Weights of a small contrastive image-text model.
Model: 19.7M parameters, 48-pixel images, encoder arch swin, encoder norm layernorm, encoder activation gelu, encoder moe expert_choice, encoder num experts 16, encoder patch size [2, 2], encoder depths [3, 4, 5, 3], encoder widths [64, 128, 256, 512], text encoder width 128, text encoder layers 10, text encoder norm layernorm_no_bias, text encoder activation gelu, text encoder moe top_k, text encoder num experts 32.
Training: adamw at rate 0.00095, 4100 steps, batches of 128.
Data: trained on rendered made-up planets, 195000 training examples, 2.7 epochs.
Rows from block 12 of the image encoder of a small contrastive image-text model, named by matrix and row number. Rows with one number within an expert belong to one neuron, the router's apart. Each number is 50 + 15 x the weight over its row's rms, rounded and kept within 0 to 99. All counts start at 0.
After each expert's rows are labels from the 100 images, of 14976, where the router gives the expert most weight on average: "top examples" is what is common among them. Only what is clearly more common there than usual is listed. The data: rendered made-up planets. In brackets: how many of the 100.
# router: router (encoder.blocks.12.mlp.router.weight, 16x512), inputs 309-411
# up: expert up (encoder.blocks.12.mlp.up, 16x128x512), inputs 309-411
# down: expert down (encoder.blocks.12.mlp.down, 16x512x128, transposed), outputs 309-411

# expert 13
router.13:65 59 63 64 57 42 45 78 41 60 49 62 59 67 59 57 51 50 51 62 39 40 45 57 50 37 41 41 41 53 47 59 45 26 63 34 33 47 42 62 35 62 55 59 65 42 55 38 16 46 52 45 45 25 17 45 59 70 57 55 69 60 60 30 13 41 39 24 53 27 52 61 20 60 61 55 40 49 34 78 42 57 35 27 71 66 78 58 57 43 31 57 35 48 73 58 65 50 49 47 43 66 60
up.2:83 39 60 87 64 61 38 50 35 36 54 51 47 73 50 41 31 37 06 59 23 48 49 47 55 35 48 45 49 71 51 41 31 52 57 69 38 46 49 45 35 70 43 64 48 62 51 33 39 27 59 43 73 58 16 81 55 35 61 74 60 67 58 41 57 46 69 08 54 44 44 74 40 58 65 60 32 48 37 60 27 71 50 40 48 63 49 37 50 47 19 75 24 68 57 53 61 31 33 75 49 73 43
down.2:45 46 33 51 63 57 43 40 62 48 64 33 32 44 62 96 49 42 43 27 64 35 67 71 81 73 57 61 57 32 23 58 35 88 09 38 40 52 27 81 52 43 66 44 30 38 57 47 48 50 57 84 50 40 33 51 42 52 41 39 45 41 65 50 45 47 39 73 46 21 65 37 26 49 41 42 77 29 55 43 53 52 47 72 48 45 77 35 54 67 38 52 57 50 71 42 43 66 30 72 40 39 53
up.3:51 35 25 68 24 42 53 18 52 48 54 74 59 43 49 40 86 47 38 34 72 50 38 29 27 64 63 45 79 59 47 37 82 64 44 80 47 68 32 35 40 68 26 50 49 70 39 67 56 20 53 25 58 53 51 44 41 48 48 80 58 35 59 54 52 77 54 54 68 50 47 49 60 55 34 57 56 82 31 44 50 47 30 21 38 22 49 55 32 39 47 30 70 40 30 53 19 39 73 54 48 51 42
down.3:47 19 38 53 73 43 29 32 39 63 73 43 63 51 58 34 59 78 54 28 55 52 37 37 26 56 34 37 58 59 44 45 38 39 50 46 40 72 48 65 51 65 38 69 38 76 73 58 26 21 49 37 48 30 61 48 36 62 30 47 56 55 41 39 50 87 49 50 46 49 41 48 49 41 36 68 42 61 53 52 44 52 42 47 52 46 18 51 62 48 52 31 36 56 48 42 39 64 53 53 59 51 57
up.4:56 60 38 62 29 49 40 55 18 35 59 59 70 68 43 51 51 43 55 27 59 77 66 23 43 58 42 51 60 51 48 61 67 49 57 58 36 62 63 34 18 69 32 60 37 57 63 57 39 17 48 37 51 63 40 46 50 69 44 42 50 76 80 57 44 65 79 67 48 53 56 29 44 56 40 54 58 46 25 67 50 26 38 26 52 29 41 40 54 31 46 59 65 47 63 59 41 24 81 48 57 68 23
down.4:39 30 51 50 67 20 58 28 36 41 56 65 33 41 49 51 54 55 38 35 54 28 28 57 47 66 45 09 39 40 45 57 57 44 27 24 57 58 38 67 47 62 60 49 61 45 65 74 30 32 40 31 37 30 46 29 72 71 44 28 81 50 87 27 51 70 51 52 65 37 44 38 38 75 28 80 60 51 26 34 47 38 72 50 92 49 35 80 72 66 53 48 62 29 58 72 31 53 11 53 75 74 22
up.5:68 60 58 69 34 58 49 64 34 59 50 47 77 57 54 37 33 43 34 67 40 62 54 48 44 39 49 51 44 32 65 47 58 67 77 47 40 32 22 44 23 76 43 72 48 50 54 35 55 31 49 61 44 55 30 62 43 55 57 49 33 62 35 44 62 41 53 23 60 61 43 64 49 53 66 39 36 55 20 50 56 57 57 39 69 53 53 36 37 30 05 70 44 73 63 75 75 41 58 56 52 70 58
down.5:47 45 52 49 57 43 75 47 43 54 47 60 27 40 64 82 30 56 52 54 36 77 65 78 52 59 59 32 67 55 67 49 34 21 33 58 50 77 20 56 47 39 47 53 59 45 55 39 44 63 17 55 42 51 39 33 61 56 36 41 60 44 77 49 33 61 42 50 40 35 53 43 22 86 45 48 70 47 27 20 76 54 51 54 64 58 60 54 51 43 50 27 50 51 56 50 60 72 32 36 42 48 51
top examples: rings (63)

# expert 8
router.8:58 63 81 66 45 51 56 73 70 68 74 53 69 54 76 55 36 32 37 30 44 42 42 77 47 58 67 35 38 64 45 50 41 56 36 75 46 50 29 27 77 55 66 70 31 36 28 29 41 60 42 45 44 42 42 40 71 79 43 57 42 58 36 64 73 30 73 54 54 24 55 66 36 69 61 71 60 57 68 54 54 47 69 48 44 30 34 32 46 41 50 46 33 56 63 52 68 54 31 58 40 69 45
up.2:60 41 67 25 34 63 55 63 63 59 56 56 79 43 56 51 15 51 55 83 45 49 40 65 36 48 28 54 30 58 56 49 31 51 54 44 54 12 53 32 54 57 69 46 68 70 41 38 78 59 43 80 24 61 56 32 57 22 71 68 43 29 31 56 81 45 67 42 29 84 41 64 48 52 56 54 43 40 60 62 63 78 60 38 65 60 76 57 45 32 29 65 28 47 51 48 80 36 36 54 36 79 45
down.2:70 49 78 51 36 29 99 62 72 55 41 45 29 35 50 66 48 30 48 84 40 26 55 72 47 49 48 51 36 33 39 57 15 50 22 49 71 55 35 50 45 30 70 42 45 43 51 46 44 62 34 47 54 19 32 35 37 45 51 52 58 50 59 32 60 30 31 57 64 36 53 62 62 52 35 45 56 32 51 46 42 17 57 36 51 62 59 68 60 43 39 43 41 56 65 41 62 64 27 37 73 46 60
up.3:29 46 43 37 55 67 36 48 48 47 49 53 41 47 48 15 54 64 46 27 36 77 46 29 30 67 44 36 63 36 50 34 55 66 47 36 35 31 64 49 58 65 38 64 44 64 78 62 49 44 56 57 41 22 58 45 43 56 79 37 22 47 42 39 31 62 34 47 66 78 51 51 60 59 48 47 48 69 27 48 38 59 59 21 51 62 72 57 23 48 47 48 36 25 42 73 29 34 75 63 40 69 67
down.3:59 80 72 54 78 59 45 24 33 21 36 52 43 47 50 69 34 45 43 81 63 47 37 51 48 71 65 78 48 63 43 24 45 60 45 62 74 43 45 41 45 39 76 51 48 38 70 29 64 55 65 42 61 64 73 57 51 80 51 43 57 47 31 27 55 55 88 41 15 23 36 39 42 13 50 60 60 46 89 58 30 66 45 59 40 31 53 60 71 29 34 18 48 40 54 05 66 72 24 30 39 37 54
up.4:27 63 55 26 50 66 52 55 77 30 69 35 73 47 43 52 44 53 58 59 39 72 56 75 49 73 43 68 58 21 47 60 53 42 59 43 22 48 54 39 20 52 60 41 36 68 29 24 68 32 66 60 29 57 50 53 87 58 75 54 46 52 22 44 84 55 35 56 53 58 39 57 23 26 45 42 45 54 45 61 59 52 64 29 56 44 43 53 42 37 30 61 49 46 54 44 83 33 54 51 44 74 65
down.4:60 75 70 83 43 62 54 81 59 49 55 66 80 64 52 58 65 43 41 70 46 27 34 41 59 39 54 65 30 60 47 50 55 60 33 40 57 62 37 55 33 36 62 36 40 65 54 37 50 62 54 50 65 57 69 62 99 55 46 42 62 61 50 39 41 58 52 50 72 33 40 52 39 37 58 58 47 39 72 52 53 37 69 50 38 14 56 62 47 58 38 35 29 52 51 28 61 70 37 50 09 23 42
up.5:43 45 45 55 67 50 49 38 69 51 64 39 47 59 36 35 52 63 55 52 38 61 17 64 19 39 31 42 82 47 35 31 53 28 51 44 24 35 42 58 55 36 40 87 40 43 31 63 35 42 47 40 39 39 33 67 54 57 67 57 41 47 41 22 37 52 43 59 80 44 36 53 64 63 42 51 51 62 19 56 52 35 39 32 74 43 29 48 46 24 56 40 54 27 48 61 36 38 60 89 53 60 45
down.5:67 58 53 43 70 44 28 45 58 36 40 49 47 39 51 65 41 81 38 49 34 36 37 53 35 51 34 31 76 55 60 47 62 56 46 84 34 44 39 36 43 56 55 72 48 67 41 68 25 37 89 13 88 56 30 48 72 44 51 55 63 36 36 28 34 46 75 43 68 43 30 54 40 50 55 68 39 51 55 59 31 44 38 54 46 37 38 49 29 59 57 32 61 55 51 25 26 68 59 36 33 49 36
top examples: rings (70)

# expert 14
router.14:33 23 37 57 56 46 41 55 57 31 52 49 55 75 53 29 58 73 47 43 28 29 47 28 34 35 36 39 74 76 34 24 46 41 61 45 42 37 43 38 67 61 40 57 51 44 51 61 62 55 56 39 55 34 37 51 59 46 59 56 49 42 57 15 55 57 54 48 69 54 63 59 54 57 46 31 53 67 32 56 35 52 72 58 77 55 49 25 27 33 56 53 42 29 33 59 36 59 65 71 56 76 41
up.2:70 29 43 27 70 38 75 56 48 49 36 67 58 74 43 45 36 51 39 38 45 39 50 33 52 41 45 34 55 72 44 44 45 29 51 50 44 13 41 43 48 43 71 70 60 67 46 58 41 45 53 49 71 64 48 74 68 30 29 56 63 66 69 45 24 33 79 35 49 36 31 35 59 48 40 82 24 62 57 36 33 36 55 30 53 35 44 38 47 55 68 51 40 35 63 47 41 37 52 52 62 61 16
down.2:77 49 48 72 54 23 57 51 46 56 62 49 39 53 69 44 59 43 51 32 50 64 70 39 42 44 49 55 89 49 40 83 43 47 53 56 26 63 08 48 35 60 68 69 50 53 35 63 36 36 53 49 61 55 48 56 59 35 55 57 54 58 45 41 43 80 48 45 31 49 35 44 89 53 65 64 37 87 60 67 46 83 46 48 48 33 55 63 64 46 56 31 53 57 77 54 28 31 75 59 57 55 41
up.3:38 58 42 66 67 51 27 49 48 55 36 36 65 47 49 39 42 24 80 54 53 47 89 49 48 51 72 35 27 49 79 74 50 57 48 45 47 54 64 54 64 47 31 48 53 76 41 22 41 30 70 76 44 55 61 29 73 83 31 69 47 40 45 59 39 68 37 55 22 36 48 39 61 31 40 97 39 17 66 53 68 50 39 60 47 79 56 60 51 59 46 51 66 37 26 23 55 31 41 43 38 40 47
down.3:20 40 39 29 46 77 69 49 36 85 67 24 54 34 54 51 15 50 54 35 62 37 54 71 60 56 47 56 54 43 67 29 50 35 77 64 64 34 42 50 63 26 53 45 60 38 53 24 35 51 65 60 38 30 40 46 37 58 77 44 58 47 60 66 64 33 50 45 26 47 67 51 76 25 60 53 64 57 54 42 18 63 65 40 38 32 45 60 42 63 47 76 54 58 77 83 61 44 27 23 49 57 64
up.4:69 64 53 89 31 71 57 41 43 45 58 57 77 42 35 56 48 33 54 73 51 46 28 56 41 59 93 49 41 65 53 58 63 76 54 57 23 63 61 73 45 57 37 47 26 52 65 39 31 25 54 43 52 33 89 58 46 20 41 69 53 73 52 62 49 45 82 34 34 78 92 48 61 46 50 52 63 65 43 43 54 44 54 40 20 24 61 69 41 50 29 49 53 67 60 40 43 34 52 61 54 47 48
down.4:42 39 49 43 45 56 54 53 55 38 53 53 29 56 66 41 30 73 57 66 36 23 51 39 47 54 04 26 56 42 67 56 40 57 55 47 38 54 68 40 53 62 42 46 44 51 39 49 56 32 39 57 63 71 79 49 43 57 60 51 23 26 29 29 51 45 75 43 59 66 14 42 48 37 70 56 42 91 67 36 49 80 54 61 42 63 54 29 34 55 23 57 47 70 35 29 48 47 35 14 16 80 26
up.5:65 74 92 43 48 67 61 49 53 69 74 44 61 52 39 41 29 43 28 54 44 59 47 76 52 65 55 62 38 56 46 37 29 54 57 47 43 51 67 49 44 46 30 38 69 60 66 22 56 50 44 70 43 49 54 30 83 29 62 54 37 58 46 49 57 28 53 67 29 69 58 41 46 49 51 60 50 47 67 61 52 26 46 67 62 62 45 48 64 43 92 35 49 72 67 44 84 62 30 29 33 68 58
down.5:31 42 67 55 65 38 42 47 49 58 42 55 51 35 61 50 39 53 52 62 49 47 76 53 66 63 66 47 20 46 58 38 45 72 34 73 38 64 66 45 57 63 33 80 18 53 30 51 51 32 47 37 39 18 78 37 51 34 58 44 36 71 49 47 58 67 61 38 44 41 49 47 77 60 27 50 61 54 60 74 75 32 59 27 32 40 57 62 32 63 49 40 63 40 54 68 60 50 61 44 63 38 26
top examples: crescent (76); moons: zero (69)

# expert 6
router.6:37 70 38 36 46 43 43 63 48 69 44 55 57 31 60 43 70 42 85 51 67 52 34 44 57 46 66 32 32 54 58 61 66 46 51 58 60 58 68 48 67 69 60 34 44 43 47 55 56 66 38 56 22 68 94 51 34 67 45 42 31 60 48 74 47 41 25 49 28 70 53 50 61 47 47 66 63 78 63 46 63 52 58 79 29 26 67 68 42 44 59 51 46 47 13 43 27 58 32 43 64 33 43
up.2:49 46 48 58 20 56 50 63 35 58 65 35 52 44 54 20 40 48 54 55 28 60 45 48 17 59 33 50 52 38 42 22 25 59 68 50 26 62 44 77 28 44 51 62 34 44 62 47 56 35 64 66 34 24 59 68 66 46 40 72 32 43 31 47 52 27 47 59 67 59 49 46 35 40 56 41 51 77 50 74 33 39 67 50 54 43 45 65 42 43 49 55 80 64 48 57 33 27 63 70 31 79 32
down.2:46 36 51 55 67 59 42 71 48 51 51 34 60 33 87 61 34 40 42 48 28 43 28 46 43 52 35 38 64 43 54 60 66 60 19 22 40 49 53 47 55 56 14 49 37 62 56 49 30 42 47 47 65 48 53 48 82 40 56 57 33 33 35 13 65 85 40 62 66 39 39 67 16 54 49 72 25 52 63 16 59 51 40 59 64 43 33 58 53 74 39 29 35 49 68 45 51 57 67 36 43 40 49
up.3:43 68 37 72 58 40 24 74 40 37 51 82 57 80 42 30 58 49 57 54 18 47 60 48 60 46 15 50 56 38 21 35 48 69 60 47 55 57 47 73 26 52 36 59 43 70 54 52 62 43 70 32 62 58 18 55 55 68 44 43 63 53 58 50 24 49 58 54 47 41 54 31 41 49 34 37 40 67 32 67 30 46 48 41 67 59 39 34 43 33 44 32 55 31 77 56 54 42 61 68 30 50 62
down.3:48 66 33 71 99 46 37 55 28 43 38 66 64 63 58 51 38 66 43 49 45 45 29 32 34 42 40 42 75 57 53 45 69 56 38 43 48 52 16 29 68 48 10 44 58 62 63 67 15 80 50 60 47 66 26 44 27 99 40 52 36 58 55 33 30 13 54 58 56 22 27 55 67 62 33 60 55 66 62 36 36 48 65 75 30 43 37 34 39 34 53 44 43 49 53 42 38 54 63 57 32 44 64
up.4:44 29 46 69 79 60 40 55 36 51 63 58 60 80 29 35 52 60 37 35 47 54 60 26 50 20 80 37 56 55 40 52 40 44 39 54 58 34 44 61 23 66 53 75 43 68 45 64 37 45 53 38 48 47 16 77 39 44 56 47 56 75 46 51 63 68 41 45 66 62 43 46 70 49 38 29 54 51 54 48 35 28 60 54 65 53 34 49 33 28 48 56 23 30 49 63 22 68 45 62 67 25 67
down.4:59 52 74 51 43 63 62 06 63 51 59 41 33 22 20 58 81 41 41 75 56 64 55 45 73 74 64 35 33 81 38 27 92 25 48 60 51 60 48 59 41 38 54 47 27 52 69 55 81 33 42 50 23 45 58 49 49 63 47 37 49 53 70 35 60 74 68 65 50 04 75 58 26 39 60 29 55 27 22 37 51 60 47 36 41 24 38 41 37 55 51 37 43 59 51 34 38 38 57 44 56 64 29
up.5:41 50 54 64 45 51 33 78 50 40 65 67 62 69 39 51 54 43 48 56 31 57 48 54 47 67 25 56 48 65 49 43 49 64 56 53 41 57 35 35 33 60 33 67 66 33 50 47 56 58 69 23 49 47 30 60 75 60 41 70 33 55 30 48 31 31 48 76 73 39 77 77 33 37 37 42 78 61 28 64 50 46 57 30 89 46 47 22 27 31 61 50 37 45 64 61 69 52 68 71 25 73 44
down.5:50 51 45 52 62 54 34 57 50 23 43 41 48 60 47 56 36 66 30 55 64 45 39 64 45 71 60 43 28 64 91 61 58 38 14 45 42 35 31 33 72 60 48 64 27 83 32 47 79 54 51 49 52 43 53 28 53 66 68 34 42 32 24 47 86 74 55 57 77 39 50 61 29 72 61 43 63 54 36 20 55 45 68 64 55 53 41 31 58 39 29 49 58 50 47 45 64 62 42 59 35 55 31
top examples: moons: three (62); full (57)

# expert 15
router.15:58 45 55 54 63 49 67 33 37 60 17 50 62 38 29 47 66 51 61 68 43 62 77 30 49 49 42 39 59 32 39 51 79 33 68 49 69 57 62 70 37 58 52 35 79 58 38 49 56 62 64 43 38 42 49 69 30 65 50 41 52 71 67 62 55 49 34 54 41 41 74 54 67 63 20 22 62 42 28 52 48 55 58 37 27 57 32 76 59 44 84 36 54 29 45 60 89 59 41 72 71 26 71
up.2:41 34 53 59 28 39 52 46 58 26 43 46 57 56 48 39 42 61 77 52 65 55 51 23 59 45 52 88 50 44 62 71 65 47 55 62 49 45 39 55 42 51 46 17 72 27 41 57 52 67 69 57 69 52 53 20 42 64 32 44 68 49 51 38 47 70 79 22 43 44 67 54 51 57 34 35 42 60 51 53 47 59 54 60 37 39 41 54 65 66 45 36 51 73 61 64 76 44 72 42 56 51 77
down.2:52 59 28 56 39 57 63 46 71 24 29 55 59 58 82 36 75 57 72 62 86 53 51 36 61 58 49 80 50 34 59 55 62 39 40 32 56 61 40 39 39 51 34 57 46 28 74 55 49 36 67 62 36 35 63 35 39 42 53 31 60 61 64 61 51 60 59 52 19 87 53 70 69 49 36 20 63 40 41 75 40 64 16 31 37 22 53 75 49 41 29 44 35 45 64 74 30 35 66 46 90 61 47
up.3:49 49 69 49 41 47 61 73 41 61 60 80 54 12 37 47 63 23 67 57 49 62 55 52 67 58 31 43 37 27 46 57 53 39 67 42 65 54 59 44 49 42 62 59 70 58 46 51 46 74 58 57 28 34 15 56 41 62 51 23 05 65 14 51 23 36 42 54 36 38 70 52 58 48 46 44 67 32 39 65 54 31 70 42 59 43 41 65 32 44 62 42 44 52 69 65 50 64 39 65 41 57 69
down.3:53 40 34 35 48 29 44 22 43 24 74 29 78 37 62 49 69 51 37 52 67 45 31 48 43 56 53 43 72 47 58 43 43 46 49 52 33 55 51 39 44 26 34 34 37 77 90 70 20 55 42 45 49 41 63 46 67 46 33 48 45 43 45 35 50 47 55 22 48 24 54 41 39 44 44 59 48 53 47 20 49 60 48 44 57 48 24 50 66 77 62 58 22 70 60 35 50 55 19 46 87 30 67
up.4:69 65 56 65 50 33 43 80 58 12 61 58 61 41 90 30 17 35 63 54 54 43 28 55 37 55 38 42 26 34 59 40 55 74 69 59 24 56 31 19 30 69 38 70 39 33 59 56 42 31 53 50 48 46 48 54 64 54 51 62 37 31 37 54 33 30 75 16 63 61 28 43 27 35 73 68 27 74 44 59 31 62 34 68 63 47 58 33 60 45 11 52 51 67 56 30 61 33 75 57 27 48 48
down.4:66 74 38 27 42 53 41 55 52 48 34 41 50 63 57 67 74 38 40 37 55 71 45 55 38 24 53 62 16 54 51 66 27 53 49 72 48 45 21 54 30 46 65 58 64 70 55 43 51 34 65 39 43 41 42 70 48 43 43 83 54 45 37 63 52 47 44 55 17 51 74 51 57 40 46 51 38 36 48 48 55 26 21 34 38 18 51 48 85 39 33 55 37 47 52 86 32 65 58 45 63 43 43
up.5:25 40 36 42 65 64 41 50 86 28 51 20 24 55 43 27 49 69 63 54 53 36 52 39 58 30 65 75 62 22 52 72 49 46 57 49 53 35 41 70 53 44 67 30 53 17 49 56 69 63 76 71 51 53 44 28 69 41 51 31 66 45 44 44 32 66 58 50 41 62 35 36 37 52 57 40 34 61 67 38 57 56 56 66 57 43 43 58 53 71 55 46 51 48 53 38 60 68 47 45 44 44 60
down.5:37 35 25 76 31 28 73 51 65 62 38 23 64 27 46 28 79 56 49 61 63 59 66 36 77 33 62 53 56 49 49 66 58 50 62 45 61 76 36 97 31 59 62 72 52 53 39 53 21 48 41 50 10 33 32 62 32 45 41 45 46 57 32 66 32 61 51 31 16 55 58 37 67 24 45 41 59 37 54 64 52 59 29 32 33 49 59 58 39 45 50 53 56 58 50 71 37 64 60 68 65 42 83
top examples: rings (67)

# expert 7
router.7:59 41 67 40 22 48 76 67 63 40 63 32 44 35 52 41 41 63 53 63 25 41 27 83 37 62 40 52 31 41 61 27 30 29 40 56 29 30 52 42 58 60 73 44 61 56 67 27 36 43 31 60 60 54 60 17 34 48 71 82 58 35 30 24 64 54 55 49 80 33 30 63 17 22 66 58 43 62 46 53 49 64 40 53 37 81 99 52 51 35 39 38 66 56 34 40 80 31 19 53 50 66 72
up.2:57 56 35 60 55 58 40 33 34 33 26 68 36 48 37 72 40 42 63 39 71 44 69 44 77 47 80 35 39 74 64 71 64 90 23 72 59 40 56 29 64 56 56 35 44 36 65 50 49 54 67 62 58 60 74 38 57 43 17 40 68 63 70 71 46 70 44 42 36 41 67 40 57 58 42 52 23 43 77 47 47 49 54 67 48 46 38 55 58 74 59 77 54 66 50 43 35 54 42 22 34 31 58
down.2:32 53 35 41 32 54 68 20 39 38 24 46 41 59 72 65 35 65 71 26 40 56 77 56 64 49 70 62 77 46 32 69 52 54 64 37 66 57 52 68 60 32 29 45 87 20 32 52 68 78 49 79 32 68 51 37 37 45 43 57 72 58 55 32 30 40 38 56 50 21 67 52 69 47 36 45 52 60 55 58 66 84 59 46 41 52 81 57 64 48 59 52 60 50 41 40 66 59 49 57 70 60 53
up.3:41 53 46 29 40 50 77 40 54 50 50 52 62 34 33 39 63 55 52 60 38 49 32 56 49 73 42 69 41 67 62 28 46 21 56 70 39 72 61 50 78 40 41 50 42 48 32 57 44 38 38 66 56 14 77 37 40 68 73 66 51 39 52 55 76 49 42 67 65 42 59 69 47 51 65 30 73 40 40 50 49 39 30 37 50 37 53 57 58 30 45 42 64 33 49 69 61 63 55 79 40 67 59
down.3:35 70 66 43 30 51 90 47 83 41 51 33 36 23 45 66 51 19 40 57 67 50 36 58 69 54 85 59 38 88 54 65 25 36 30 36 46 36 56 63 65 63 91 48 50 24 39 49 44 29 40 50 54 71 40 62 36 51 49 45 72 31 52 30 62 45 61 61 51 69 45 73 37 71 77 44 56 54 22 42 46 45 52 48 59 39 68 63 49 47 53 51 54 52 55 41 54 53 44 42 68 66 40
up.4:71 42 30 61 53 59 60 67 35 59 77 36 36 50 41 67 57 68 40 54 31 44 24 44 42 59 61 24 58 62 54 45 49 37 31 39 59 56 75 41 53 58 80 58 54 61 61 56 34 54 58 64 75 30 32 57 42 42 71 45 86 72 51 51 61 43 60 58 43 48 40 43 45 50 43 54 67 48 46 58 34 47 62 34 29 63 44 34 44 46 49 51 28 48 56 54 28 35 44 56 60 56 55
down.4:56 45 65 37 38 63 58 43 77 28 55 56 60 61 55 45 66 51 34 45 47 49 50 33 49 37 56 65 16 80 52 63 86 53 51 36 29 60 72 41 50 23 69 31 78 73 49 50 65 26 38 41 98 66 26 54 57 35 38 43 47 53 49 38 86 43 61 59 65 43 43 37 54 61 33 43 52 43 53 33 08 57 46 24 59 75 28 42 11 44 73 76 21 66 51 57 67 40 57 27 69 53 28
up.5:22 25 27 61 77 32 58 38 38 65 25 49 57 74 35 59 53 49 55 49 69 39 60 50 54 44 40 36 55 42 56 53 48 36 59 43 55 66 39 51 52 42 55 44 51 57 41 82 35 31 48 62 36 61 48 50 36 60 39 45 32 54 72 66 28 62 48 48 55 38 32 45 60 45 32 73 17 49 58 54 35 35 38 49 17 56 27 72 62 68 38 45 75 53 27 53 53 56 38 56 52 23 41
down.5:51 26 46 45 45 34 52 41 41 27 81 44 65 60 54 45 27 66 30 35 56 64 05 50 34 47 38 51 30 38 43 27 66 47 38 92 23 51 41 19 65 55 70 39 63 55 61 72 38 39 39 51 69 60 75 29 73 36 59 59 58 35 38 35 43 46 71 23 92 47 59 40 30 16 61 56 41 82 34 44 50 55 47 56 41 41 42 68 67 56 71 32 53 63 46 24 45 29 72 50 36 55 29
top examples: rings (69)